A small waveform denoising autoencoder, trained from scratch.
Model: waveform 16khz input, encoder depths [6, 6, 6], decoder activation snake.
Training: muon at rate 0.0038, 18300 steps, batches of 64.
Data: trained on strings of digits, spoken by a formant synthesiser in many voices, 39062 training examples, 30.0 epochs.
Rows from block 17 of the encoder of a small waveform denoising autoencoder, named by matrix and row number. Rows with one number belong to one channel. Each number is 128 + 32 x the weight over its row's rms, rounded and kept within 0 to 255. All counts start at 0. Numbers have three digits each.
Before each channel's rows are labels from the 100 clips, of 14976, where the channel reaches its highest value: "peak on" is the class under the peak. Only what is clearly more common there than usual is listed. The data: strings of digits, spoken by a formant synthesiser in many voices. In brackets: how many of the 100.
# convs0: first width-5 conv (encoder.blocks.17.convs.0.weight, 192x192x5, each kernel summed), inputs 0-95
# convs1: second width-5 conv (encoder.blocks.17.convs.1.weight, 192x192x5, transposed, each kernel summed), outputs 0-95

peak on: silence (97)
convs0.66:093146128109162099151103097091093130103106090108127138173121098079142116085143072123115139130167157138111160102168146142120146138136125108147061137167142163121141123116101107122139059123209160105111063072123128136165080152118157139090073080139034082146116194204116151143169145122099107122
convs1.66:139126088169144126154085076095065067152100153112074158137136176109115162127077157103104116150149101110125087149122111163091188149116136186112114133127123131107122162164094144115140066092075139149088105174140120107177162109124167155092173122082116077100138126110090113119160140100154132125

peak on: /aɪ/ (30)
convs0.153:136100080104132134074124102180118149080126133079149077147069088163121109100101067169107059089182145086148083179214147142135146111099162081081123078118164137178080121127078101097127113125137091137113118113162113141089151135124113131134080139129112145133077183180165131153134136151099081073
convs1.153:139122155116139145133102086103175061120138128081116103102170116255167142194119120156104178090171140122189126087162148089123133148155149160130092138199133121147160183121133080162132144171127150178114131115075126125170128120129124179172080097102082160071080131170069128126199105162111137113

peak on: silence (99)
convs0.57:174103160120138148125104131141108111145101120096128104150112110119132069105114132121229207150167074149188174075096157176084182112109154140130117129106110148095068139100104146116154112097092141111087151103107149112108132168096132139090157122195103149104138132115110100124084152123121162174
convs1.57:073097082131137083167161138095081121148123156115071053114147117116156132200115176158122135067139164136088073124071118114136111103032177132153090079144107150145086171104107137100111131135136056142131102151085112123176123123089160164101133122100088108201148130131134121112070095136121136098

peak on: /ɛ/ (31)
convs0.123:079139039067074098145112126132148089071130134111109095168073087115096152126131098117084068142186095091190128139168163104065174162157135131114142141142153072174059093107125038148111088126139094098094133127145108118127053122160140089094132098123124098159044175149147127139129137132115100094
convs1.123:143115203114161147093126121106100037095120095161120134124124143105139143173213145140107124104163140089171132151100169147156137132154120085142150143154206066125167137063134158194133090222126102130127112069120132128161112141099133144087117151120123120155075120112149139077104090160107112157

peak on: /ɔ/ (31)
convs0.80:095164094045104122119135098139160145129084149153157128085119148186062104158169098162099155117148106163086127135111160135071105130105103141070198124150167069094089116129108111152092122123114130135066154151146131125126115122133147106138082128116159126113123151120124140130120101140112123126
convs1.80:130187136094131061086104151150170133155144165147173105140112091145098173135097127153096130148126123102140102155062120141088128208156109095145122107112118084116106103128125159118134114107155128105213102080087090232057094127133152143114134094158070082130081146107175132142150100102112179170

peak on: /t/ (32)
convs0.69:103113122079149181102152146134145129109169147120142135114105069174108133096149110120182171170120118075095167135135128119168091109127124152122103121131070092104124126135102120063119095149122145150191089123113179107122145116088110149098119109089234075100154116153200094058116120067165148125
convs1.69:118074146133162104186197099137108171101120137105142142103130128117114104101105170146127054081091099147126105124067080141127170118154088134119181103102117138070169062139095070144071084142090130138141153110178146162137117112180132143134153099138173111131126146149141141150137111122064115151

peak on: silence (99)
convs0.75:157139134105088142174156093135142091131058100124136124137128130105095145098193133127131170199082165156143156132146118112093106108101147190166151140146159109131114109115126173176089084180108157130101082134121208129129125109107085151133061063135130098063136114129108099190121151150054143075
convs1.75:134153163163136107118216096123062147128110160100111122132132129137151123076079093061088110108103122131131107103051138121130084140123147121148125073145072168140096165176119154098078111139109087201146077137097150157134107144142149105070106107074151066150070151110164125081063127134101117155

peak on: /t/ (45)
convs0.70:130084077075162088122102184119123124115098160119106108118089081178101119164143147164049143104123119120162200126141180173172123143129121117127099099113154118182079139143095143098101124110155120109152236120105131121111092121155106122144120144167133087113090136098140091143145143126092149111
convs1.70:121151145086139109181117102119121175154107107104145101087098197148171151102128141085125150184179150114114048116031132137129122083071163082140101185185169127120029200093122096165165114174121095160141190152130088105128111117107141101144132121106113131147032148143120112103126122124114118132

peak on: /aɪ/ (25)
convs0.29:108127090107092144108114134180178154130130136155154088097149106083114170135147069101085067082154108111145045120084118076131113079147101106132140124121134123097079127108157114064145099141142119157131133162125122150138086120096160114124091114138100106146119155156178140095119141036089064102
convs1.29:092121060110102150094150122081095109083141077083161103143115132122095189154083152109155128158138154098138146101084118111133133103036128153132110112181097078126117078137172109157135155164186124158134135193048094106158158136194143101071124094076146124172131087115136120091155136119083113169

peak on: silence (93)
convs0.9:097107074141142122169147151132085087116115195128117169113162125087166140100152172097161119110124131129093206139115122133199079145226051156132182196153112096171138125115100093143090104146124131094111163117150105169167134112144149126128182116100183117145152114146106099060096121096146107154
convs1.9:156152130150137153153136102104147177142147119113165132160139105094160136147175141099177111145118123142183163134124134060151091140192129156117116098124130112140187130137146096087157169101080143153215132162126127076110148169175088123115130182142139168120146130138091207176138118129150111161

peak on: silence (100)
convs0.48:118125136070171152129125112126103157109153111135107108088102139110085112062140114105138090168048154139113109139149167119171126135160132152085151175196120076101104151100085112073117091132132122125085139090117151092151134134166123094104130061186148095174104150112180107096128110112082198130
convs1.48:146118216128131175109233095145121138139122060110101149125106190136117132068108100139149156124137121114115103171135147117094129203203194102112127141177109106086096208074127124126151145131163092136211083146143129128105127139104107153083140100107149128159084138161165111155139177138124122172

peak on: /aɪ/ (48)
convs0.23:121088049147104153112111157146120152139059158126143135098124060153093172113157117195135150141172160147106148103192157156189111134115084139132120151108133118176128107092111125076164112191127096151155152143125126166081174077160150119142129159107077110133065126162194188157186132129092155142
convs1.23:141099107107144090069147069105161117128211144097145152169155128140062118128126140183105098143118072136159090132116159138140088060093134119143131064148094060143158113110110143181117146097131156156139122104104149122147132138174080122081081093147134122109166169136124120093100112152132166167

peak on: /t/ (56); /s/ (40)
convs0.7:097100105108183109132113115171109155043146134085147127118073090140133090064119083111168108101132142089120143111178230146137156121078120089077101100121112081160130088170096142114012132101116126122113202143132091153123112161151059117121147099162123133092114164163132104163162130132130079120
convs1.7:136160152156154146184178148143150202122163149134134130132138137196172142163124069142129139133150165125172103126178195120141170111121119139124132160182162157102087191185158107158076125108111140151153163094109174175133134152109147131122157154161125148114076088152188157082160125101148183116

peak on: /aɪ/ (35); /ɔ/ (25)
convs0.97:127103042147183145142119083189172121131079156161099131156172109150098110089121121122102105129115153153120146126134098186144114150069141119082119148077133060110142155105078121124144064158129133114099153092123108070085105141157141142117136169198110099152061116163114103114117119143183059110
convs1.97:093103136147120175046124080135166061160134092105093079075074160173115148127122104120063148175103121123137069132206139138106122103143141101164112125175117118133109183117142099115137148133157097115095125133134090093150129159130169128135093065165078105125131105093153089157182085128155148112

peak on: /t/ (49)
convs0.191:158119136121109077150142055081152124144135164147130141116156085075085123081132117103144097094121138108174092148147084113141046095207162122103118141164119164110136133061095104102191119090144133138042188167134116141115079147090101161119131110095151115214117164165162145132130098104125131121
convs1.191:158139152150086134071140122110139121172159152174180157141152137093171142140119114126120185140109139205129164094088103136117129179114163166174121162113063104205163103109096115191144180077111117155110187154145129150137122152238112132133126167115194113080204087078111145155151180132062161082

peak on: /aɪ/ (35)
convs0.1:114114116119147112098125128122124123162140158097117114110127116159111083098111108122106134095118128167140053102115088140139115140079132127075133157073092125182116068150073129096132171162079111152183181161146119139148140085158061150151132179121144109086147156143164183136158133135149129088
convs1.1:134128153083101159101134110169066113144132079136165138135164131168088070100086099124138148154145147118130126172180138177071138118171085091164109124095088118157127162105101177149165179086169111168104174096122191194121168188157134123132139170149137098157143119089124095193161118123084215125

peak on: /oʊ/ (27)
convs0.179:071113100115124084126116150153173134070128157059132143137138121146116148116194160150102125164097175099099150136158165118105096128099089191095082075174115025137092144142114160129087091166153117165137096157168109119160102078127088099143093116112153055145101166142162113148171123181170122095
convs1.179:128135140169155147088079183090153134092163110074111092139143142136151146102147117148157139144145149083116092185136166096170218111170135148139049106159107107177111101158110136086124159161169169123157106120103103118135119136071109147155122067108105147150061128133199145165169102021150112154

peak on: silence (94)
convs0.146:116134110174092093084122108174067080090131080089112147148139148065174180123153113134160174121179090112157195170161166060123130133135158135136115168101168091148187166091129100164139152170067170131088080126080079133162132139113088133179114151104140081126150084056124136085124116127155152140
convs1.146:133179136147126140138112095107138091191157131085088076129071142160048145111141130124119084143079150083138110110179098100065143115143110126121066156138087117075081114100123140171107095152107088078097139099124121141070180152137104075137126126135084126164157127100110167111155117120135104164

peak on: /t/ (66)
convs0.63:080155099042119153149124208172110126081156224095115140089121086135099102090141158176114163085115137121120185114119192158156150165111118120090122158120135113153152077132114115152096109086156130121080172122141045114092112110109166076112114105074152099091154168135102175122141090103145077152
convs1.63:144195154092078115184090157127178114144176180114175138110139103183108125082169122185130108073114128137087087161155189133143135148150094116138120159080127132140112122154149144206139101138126149152211129172120158153129118083123183148139129190101121161159151117168114176144174105161153122143

peak on: /f/ (30)
convs0.138:100145118095139134151142110157091156102042095095123147130128139125081093027096151150130146123113142082141152119086118138137166126107135092125122132091134145146124149142188113140161159117105077128018107112088168125118104121089153182143085099072218123144130170195109140153182141152097168162
convs1.138:145094165129147172154147189097141172140126192166203116151114137118142135092128146145130089108095159118144145174133129130146146087145071143144116113147125125153126179134143099160166109081135098121133170156180149201174163094135116099109134091108067126084168073170106165172150122175147105048

peak on: /aɪ/ (33)
convs0.117:066117099153122166091146198170100117121132164103135145111124147141156144138123120093081113066139082139171111190144160096142171171085159145108154100113128168156143118173113100132084093092107100169106165137072112157130116159098070067121104120105137102119133099171123107093113117092076104134
convs1.117:092104107092113191119165094102118217176126108157131164149187142199167136136157134047109185139117095175123174106149133139173153122087139131181160081098109169119211137131148129067113155103137176096109068207113155099126158121139085107106162170155116089140163054116151153136132167158084133122

peak on: silence (98)
convs0.127:095114072131146125088110147176134126148143135123185158119126142179088132078125112138205146214080112178150146137146077083083162116104155096114137151119135078145105143113100107194112104093198182102149125138110138131109155093112174099155118122179115130106148106098119132190131115106115195122
convs1.127:155124112103147098143126089125125112122082107180140149157137063109209158093188129111140125076114151139145133061098135123079066110053087104092099154120114212116117123131167190145148099134168132153076118121141103124098129069129093115096125122063106157187054135140178154067072127092127149114

peak on: /aɪ/ (34)
convs0.150:108123121139225129072121092172139114040105126125082163159083066144089045167129108108151128146138126148090146116088138128103142132158074120115109130096119103102101143096107119093039182085126096121139160118096090078123099118122090118155150152147133068167135153185187148141157133092112117149
convs1.150:153067139146160069175139152149107109130096093127112113095100185107119085087116161099080101194133098102108095141178116062140193185081122081098152152149119098134093128157096083133110121148154176147103137136133181125110095157115101164111126092148078109159195120174160097148127125102152123133

peak on: silence (99)
convs0.129:162142152143109146099130171122089147147092111136127112128114122077135142132153098132230110162106149129106156117112095171055172130171135175127157106144128137105185062139125083180138100090065148202144149162156133116168106187129153181108133106095131113144151127103119085120160171127120101097
convs1.129:083155081129100120139129095139087142169094124117109136132094101150149210140105164077062092080075129114133124103111123107160150085115097153074081139157111147063081131140125149096154140127156135120143088103145106138080133139102132055119131121093091155177098090126145126116082137073106091155

peak on: /k/ (26); /t/ (26)
convs0.189:134064135119148132150114130136107179110142139089141110115158096098109135093142200150125116121111113120126255139101100115124123142113097107078108117121133172106108117120089130230113122131160082148061122123172163138160128139206143153110104136149131121151112137118104129172146124085154174143
convs1.189:125133162133064171166097147083096089153152224145132135166125107138111091141101188101167089099150129127136125130126087166161146094140149126108143095115134124115126185082041149103104173119110126156157100185147119172144124159044110129185093145124078099098152085098181132160138147108114110100

peak on: /aɪ/ (25)
convs0.38:100166074151126141156100121138192122145161122132126085182115112175152124100103147113106096113147156179187077187202142108068127127105085154125159137149140126193099162095103173116099172090056119144128157163138140101115190102123146145077142191141147175087092114151144132094117094203176085105
convs1.38:097076130157081132065131135141164181114127095098156104115141140125152150135140086114126106032114154131147109165118131131168127133112100149132132101146052090117099195126048154094146122140121101139053139137177196098103174115132142119163125124101102164155091108131120176120117164123137191094

peak on: silence (99)
convs0.11:093132084137131105140101115119101140093158172094154137148121137116127149163116136151111133153156132143127101115157164131152075092113078144127145108116141118152166136157172141118090138031149176139204255118150155160112122184157154162116178010151174138073124135158114119122104151107124064152
convs1.11:157128073076147086130131090147127146148116135132131104155084120064144139135174097153132145116099136184124144153125143136108123163074103161099123140115145138105177081129106116108145176142162074146117122206177149113110110166115167119167130152065110143102116151094158144171039192135055143132

peak on: /ɪ/ (25)
convs0.91:151134114120136140128121109134175134130079090111139156091158112181101133124149158178158122152165125102132082134161121082139126160134065107036131088141082131115127079107149157090124129157130105114135174114117073101128140069148097125093146102066217107134107139130212137146178124148174043122
convs1.91:120107077110120058090134185134175185146118127077159143131159100192136123127120153101121086156119111101169091082206130136155156104076124090100125146069118129111084113148153108122138129107128095137170130155162127117233102150104143142142096104122128157081087096132151137106050148137143119116

peak on: /aɪ/ (43)
convs0.106:139123068107185135046124105160130146108138161157115123166091133103138073126081118116107102076126125094112152103161160106143162057114155145125080089144111084091101132155107179105161099089157111110086124142145089129078079131128048116109064148162146139117075107147152074175121126173109144111
convs1.106:113117076178175146111105144151153087114151096140156119139179156119137154098122171090089104165078148116142080166138116119162121164064122103181130077119134171053055180135116110115180123154149156142050144101140118175104063114112093160085117134111081122110178118128088119107162091112127063180

peak on: silence (91)
convs0.111:110123069132130142136153062092100100092131094117102115159178136195169137123138104140096131055114166148158196127131203197183126162163098164105095131182086135147117163168109132166113092110131113107134088097089102137108092101122137122097160172178114122142090157136108137109209124079135137168
convs1.111:103090128158162183094133095098219201166088118129142092175100127138154166129139086083161085172119132138169132110118176151137099126154168129105147125095129172171111096125075141076080167138128160129111117096116061101144184134127155089087120117192140121119102127150150088136111086141172168174

peak on: /aɪ/ (65)
convs0.122:103129101166140158111156166169147116119132193099128108121129142128118152139174141112145099084091179131165134174083095115155110116121123111150139089099114132148164142140081122106145100120165109170117105183169155172127154095161082107104068148111136133131105103122150165139175121137083110056
convs1.122:114058117142155149077149122080157145153107109119107119116158136169109146139141046109144177188170184105138159149130154141143077129121102139169064086090035145122069117160121141085137124094118104157150137154136087177140149127174162117137122150152143140170118120146108175111144138175055132151